python train.py --model="encoder-decoder image transcriber" --translate=0.12 --cutout=0.4 --encoder_norm="batchnorm" --encoder_activation="relu" --label_smoothing=0.05 --decoder_activation="geglu" --decoder_head_dim=64 --decoder_fused_qkv=false --optimizer="adamw" --final_lr_fraction=0.01 --weight_decay=0.1
Rows from block 4 of the text decoder of a small encoder-decoder image transcriber, named by matrix and row number. Rows with one number belong to one neuron. Each number is 500 + 50 x the weight over its row's rms, rounded and kept within 0 to 999. All counts start at 0. Numbers have three digits each.
After each neuron's rows are labels from the 100 texts, of 14976, where the neuron reaches its largest size: "fires on" is the input token at the peak. Only what is clearly more common there than usual is listed. The data: short English words printed on busy colour backdrops.
# gate: MLP gate (decoder.blocks.4.mlp.gate.weight, 768x192), inputs 128-191
# fc1: MLP up (decoder.blocks.4.mlp.fc1.weight, 768x192), inputs 128-191
# fc2: MLP down (decoder.blocks.4.mlp.fc2.weight, 192x768, transposed), outputs 128-191

gate.125:466444506506449490536563466468583466390408542417511582470553398477442482535547513483501481466536575531503552533550533553492515523475488556493400497536488427416472515542457506529429529499454487
fc1.125:507513498483486493446483509576459497584525481537391517613485575547560556458596462594446493506495586592439497497524449427462512465474575399604456504488642556507490522487525459382535447545411470
fc2.125:414573455518399554498528511442509420573520456529531505539423521544530594414506485522421537458494491367571454509591400438524538551451502439582575496447512567448474493511436495481469505605534461
fires on: "u"; "e"

gate.385:427512553482466473529464322503432500454504551451465561540579486549486454578570554472565556488511483457489452569500412558418518455501517386614413526540543561440430558537580456482551521446445535
fc1.385:520532452453475478499467458613530433434460578497503599555444571489517490533500599453539409493414393500512493518491522521483566530561564427381496530482457427455480516508526425607576565475515550
fc2.385:498447529544492485477398491395498419476461463484505595495560504513523436533526534514544583442568546525427475578502530538411545512502415559492517606574514470463461525382533474561418465573447568
fires on: "e"; "b"

gate.15:513540430473507482524425585535427450408498467493423412572520482470386472468472528511584421497439383466475548541478476437507413377539485478414453450484396541613427486507457428513512560506520494
fc1.15:549498570487458438525583525483511599402463505427609550467543504453478558580460557453483498477567415542521539536462499550452484477479438459550556445535465481546545509497348477451559495390457441
fc2.15:515573653453539494429511483514522656470466487496505479549454427457589468527508489410482404523489456561534476474347487532501448503544530577518487433536481472558482492516486397534477469590476480
fires on: "e"; "b"; "i"; "m"

gate.286:466452397548462519469495552415447465478457460512522386434518501501497523586513576454553542470534455408539503452448462484483483579453616511538371431522478409433483494564465515483465575475506433
fc1.286:383475494490542443435427433448550521479468455547570438397534458469559477476525553490534550475516545505482418534622486600472587512445425438445564548500513519434574441395451512405435469638493478
fc2.286:585459405469519448549466508557508556472502475433448366504459416419500524460450441433429495492493407513477514494468492477472504468449518493474424565488426466504524453516454481548423381417513538
fires on: "a"; "l"; "e"

gate.716:440505427561499442566540584482519471395529565439570493506415507419462495450477529433439466531458580533412464573561503621551382473445508535488556501453469392552573447492510521520530500530535435
fc1.716:511495495477489615490537489358422563464446510569479474486538468554429504494463510562599622449530430467503465502435457437472486445555442517650484498474491531565472463489434479574464469429480503
fc2.716:375468538509504584471547504618542521565471533577510552425572500542469492525449445551463544498468472426518492455567466534542525454508473510515459514420457554552497477628388518533551524476463415
fires on: "a"; "k"; "o"; "p"

gate.322:495522550527443470584553580498501483517566500464586543510418459444564515372544504495512467547493613472544484533469413510463529570454484488510548479452495461525466489458512437509455472504551423
fc1.322:533428420436488550534606483452536452443530539423480455524584566498489430539459532512516463551473437488452486575536527526480480470521472511582458441542437535493478601479480496575554457426470458
fc2.322:338582421467506549553545503481497471494541450490480463569571461622417423578566438563534515434482534411577439365419520520614461488479488561526545529454567458535460473547439598503497579479585466
fires on: "h"; "i"

gate.501:430531547475468474575493508541532431461526611428434506489478464466520430509536443493407409363418482477454588523458466540455473441399537409533562466465545451471500555499501473554581517531454482
fc1.501:475556476472503506568527438712547583426508556521527633500498463511551498559614445500484492507508510510562458544539489513612489527571622502510476442579479454498521472594536416474543466542601509
fc2.501:551435559539464434450505465468530464492422490424537554463526494520536452483488660410532508400552514590465422536547474552372528557483423469452443564526489423442507500425447499539482415475444557
fires on: "o"

gate.442:463437528548483461495524458563456522580421510451480522391557529452448523531500467476482458547518627517517532564613523587474503523458478462478399518461475469405516505511534576463453458563447561
fc1.442:475587545437432397447507468539484516557500477574520497557479467522538533456601470475474506520413509526471527534594490526541490517466606398472476518516562571449444484484532494417492406544508474
fc2.442:497584489532420564545497506489525534565637562493513482581428513482488483402534571533480586401485516486553438550486516477442550472537485495632517460559476505499494571629484501493471558465587529
fires on: "u"; "r"

gate.159:447420453474489497459498500437493385514495496441393447463503513458502412438503476411426518531404564488493533441463521485425562441450455488533504538494454504443474520423527445595471487546437427
fc1.159:478494409491419455493539531527507438554507492501432502514436478600509488385563469462525452505509521549472584472432507425473409509500549539458455464538519509486447510509543464528450542449498534
fc2.159:442591450528499526537547504495421469544602471586538448539466496551546598420498423512501358512488511466548525491471527476598431475539511521593525498438507594504495473626528557566554572589591433
fires on: "w"; "g"; "o"

gate.323:446458513427418513469541500520432601571380525477467435402531475502453477516400454435542543502450481554446603545524443499522509445463515444480459496506473457488536497457563464439484505669526575
fc1.323:569589523476519460427478521530507493459546479485454522561482527631473513500502516549578497516494463516438493441377468437493435512529525516417490500436584541544477494593488561501526595417455494
fc2.323:506478460444525432529437514528508563505464533504508549503428382439498498478445466446505456463448512559430546436500526448506483562461464504390567493554484542464506531382491487410525410657437517
fires on: "w"; "h"; "s"

gate.649:430482493526529530470498535463549469508538515553594541454492518462476446503457482439463496469564504473620491538585410454505482416487490443461513528581414510515451533542427455458451444515499529
fc1.649:500534528560433498575453456549520438478517579481548600474489462535547523547475489513500431539473480457549531424526485490546507509554558471542440542612470486510502559562451539521599570439524532
fc2.649:563480535519523469531515520548408527595503567519534426408460443389427524521437525355514540533508441569523525551546549527488507475513515452550466549601454575496437541541547438422455512499493534
fires on: "u"; "i"

gate.64:490514449558432495432437460503460457509422410571465470432460465407456469471558512441472513479536491511550507508493469507440443541429500514480486540487371534496510479558466560535385593442469502
fc1.64:462518469492504392406463470602551466518562494428547521466495535592436504489603448514531428581508510569473439375554442518512438416438543465473471510486524529560401528475498516471510490482468509
fc2.64:480562467481424499540556510539510493413483502471482551524585541576417484518592486531514483496467548478567436462430570515575458535513569482543520470583555345446499530588462634434574611427562411
fires on: "u"

gate.115:422503541392471443482489530576486462523505532454558539481464568473512495549507515478407373506476423462476498501497493507503454435500512446441386465491475547481520541535453433484530517449482440
fc1.115:473585461503475602423458561464468534483443464534495423614382498442463465533507522475570580524412590463577492401448540476552498585544538555443573530447535531514499454554442497450548515575527414
fc2.115:480453526558465555468419511478507526514458528533466503484473436485513441498571498488487486339461477403510555361489518516444495516473495507497482438414462485523473502497511570450596604427508511
fires on: "o"

gate.439:475420455508465413533492515514481503430454515456474593480544534492424498540506502507585577514452474480488521531487460473497465486469555445479405525490509446597523489538484437418539527472492475
fc1.439:475489507428481543471543500475454505534500432523487559454558519514465458533520497530600580431423410448569488463520461539518451463408478415567535526454520603493452491509438494471596517466469479
fc2.439:637464490463533468496558501488590539527509454453500594478578505450476532410450463491452582549528591509443485573557519512528492451496455503441545452401508492523513486333590470486373461483431580
fires on: "w"; "h"

gate.245:520520601519489593512457490438490468541462512443611536460422490474511526516431509445537504468511509404582478440599463456538495560493446477514541451558511486426463515502480449409444544518594477
fc1.245:508531531575545479446596457408497516546533504457533519457484463514438569440494510495440523538471533428578485427519519510467455487515418451499479529553450545462477503434576503518502490466519509
fc2.245:452512403503618573486560505488514556462545479478505417487608494491428502558479454566403491505515514477486497513509552572560392407547526513596509512494473419561485492438526514502528400520483457
fires on: "u"; "l"; "e"

gate.57:534515505471556512508422439490460488475538369509454416485505524455489492451488482411467522568521448462505488492543545444530466484570413452446414515514458518527477532485520464544505501471442487
fc1.57:388496530513473503498415506540593463491543475395552520515479428536386396507531380511465514483527519513550498463499457546538538500393496529457539520509518499436501556574490458525564587561517450
fc2.57:562475460390463492463462534547450520473447475478478541453473456438472521553470481570501481472446552536564494469467484511531476506474483500581527520629434541502517464489387537398516566471534377
fires on: "u"; "d"; "b"

gate.143:391452574464485406492630424500434534504466498402511449505560522570516572487562493521505539534526539422538532487550522477519508456411595454567415503468510540475497490530477496511497395515528468
fc1.143:501506471531526457510444528442471496441586517493555512550506456509456468513418476478486560526476498528432485427439513498470505400410449496569547552476513672458456525438436575420468447464390447
fc2.143:440521464474511528479503413506459519482455473479481457503545508594432446552455430553514506445531525532494577527427383449546498424495512495439423520452491560482494429504523448564442510462468558
fires on: "<end>"; "t"

gate.406:459388563537440417554487563494556485503575464475502379433458479519472518521538439572506532599556465534444512552444484540439432454504497492537450497474551541527566550494442503482439503578505428
fc1.406:469494470477450523490511495369524459443513469443471409525530439531482550425532540486435576471478534448487425526541592557513442530518522501570456520547539532479561477561421515462446465429554366
fc2.406:399489501507575618501503438539497501417514536563485500477605528512518462537544426483480464452477474458478515488440539539525460465484550510515513469487539423510513542556490557467510576502535495
fires on: "<end>"; "r"

gate.712:546479563463478505510566484455420457525490485425451458411446459501463465491454507484511480550440454506485483534448496500449535533480494543450407513412467413475550489522501505642454520477449380
fc1.712:468481463498485404529540507493577500494607533532528471559587511565484553436516557506437480407508504533500480458534563526549417386428520438479477529533541514483506555482562514473542481472395542
fc2.712:466531467416420504491505496463519566451587509495519406566558571495520421537477620487521442494492447564487508513464535516517472408478465432483446520369486536487493506499502495597474470535473385
fires on: "w"; "f"; "o"

gate.509:420491497550535493520540524461469524382507416575550536512478542530507497561500558508503509516550443422500547582443496398475427464539448457411440561522458420586532494579400458480521496548528439
fc1.509:437517459511494625458539554549526497576443534454598495449537490434482512428480500528504525520482501461533450448481484518583590504405379567459527558395523571448420488476493542466488558557544466
fc2.509:430524441471490596491504496565524500445518485561491440450578517517412337606467433511429539588490500506478537368527519451606544443504506546511504438427474492487472504542488526536492606489538460
fires on: "e"; "o"

gate.73:412457496471429554479457501527416498476417477464490515486422499451416482539551478582471486513506473458575571537429444455392486520506459588521390588449458564511492431509412470505515441484573420
fc1.73:495459538488490517570552469501624519510518600486604494587506568502523491454507547493476386516525444472504548555517608533518434543580575448558488452621491580469510541454616437499494509520560535
fc2.73:469553545550485503538491500484580538566534520495491491474553567528498468519452471605551533464433484510524554525475553556514526458471515587559492569446506515425513518604490599522493624564525540
fires on: "e"; "i"

gate.590:449510442420508537459526528460480483371525442518474437481515549508606509569492499508419505454575475544461469524446482515465563424533472429469484488515529401527528525413424459508481453522481436
fc1.590:518480506451565600482509609545489585460595427530488491561488568510493416551571551513478517460549497501467553567397635478511443577579480563438498485491490428596590514576442438466529484428480498
fc2.590:463498472537493500483474512445469490512446477511473527527442512496546491432495498406534471338476497556492522510482513517419396504530468514477556585599484499537543478538529430530476427546535506
fires on: "w"; "e"; "s"

gate.91:491567483471466462554398514535440460577500496450512450585501468534534506517475502619448468490518501457459496501503529430508558531494429462465537499498537504599622503425559477484570485518491475
fc1.91:484507515519461449607580525482485484430479552490493519482388521507517529499442521469432365509491529431527498537402510454512546582455535433599477397613498478421453569481491504410424511533469491
fc2.91:508438555579433455522540467486435519671615539475500446478512616517477496433508525465511494547478473543523481485533554545444561481485554538605487532418526507396505516485509514524423528552476500
fires on: "u"; "n"; "a"

gate.220:492537488498496494506491403429371471434428440537447426504578498490503542516463515545447468511457517476554481589515491575532569427483542391554505465598452472515542573507521394493517519607488451
fc1.220:572472502553450460563520535444540495510550517448480552545479488574447511483529555495486439562476530418431498523378444506456353539536604491632445452484510517454354428503440537563533503421503422
fc2.220:576504511492613451547470469451518556507385556540518563463466417379618541512518532430503443517477453561459554495496518506380478598532533459439504424576507477453504492402511475435524378560449548
fires on: "h"; "e"; "s"

gate.440:410415481548479420492424551556478458466416491431454466455518414458426457479479449535431496499493542462511526569471497463459382507396558540500352485479419463520509451523446538457416519504536504
fc1.440:425448507601483565571610473527508524528516478412566552485477517525525550378492545542502522445513489457580410572401478497566457565580578531565481428528482365446497443563410494520527554549612453
fc2.440:480481531550499489498553504484517538495401526485501407505586437565452453451470531501528450478479333489531537547405506521507512519510534599544471603572482498486493486537570523552583533398539552
fires on: "<end>"

gate.670:521435497494481499515509531413485458451545493513518482401550451552452480477480540477503449400517428470475580485418489491438418458489515505446441544460449384494503587455505582502431565477429488
fc1.670:526451495449511489473584496426481454479455493486507527445488494580492472476555466510613465498421439550464544459467570505397485510508482611353464591449430418477611538524503507580455538489470408
fc2.670:459437538498579541495426519444383519510648469549446476542585473567437542471500556488572385487486468448488448465436466504518463381507450489527472487461545537523492501564594437504546460524483469
fires on: "w"; "t"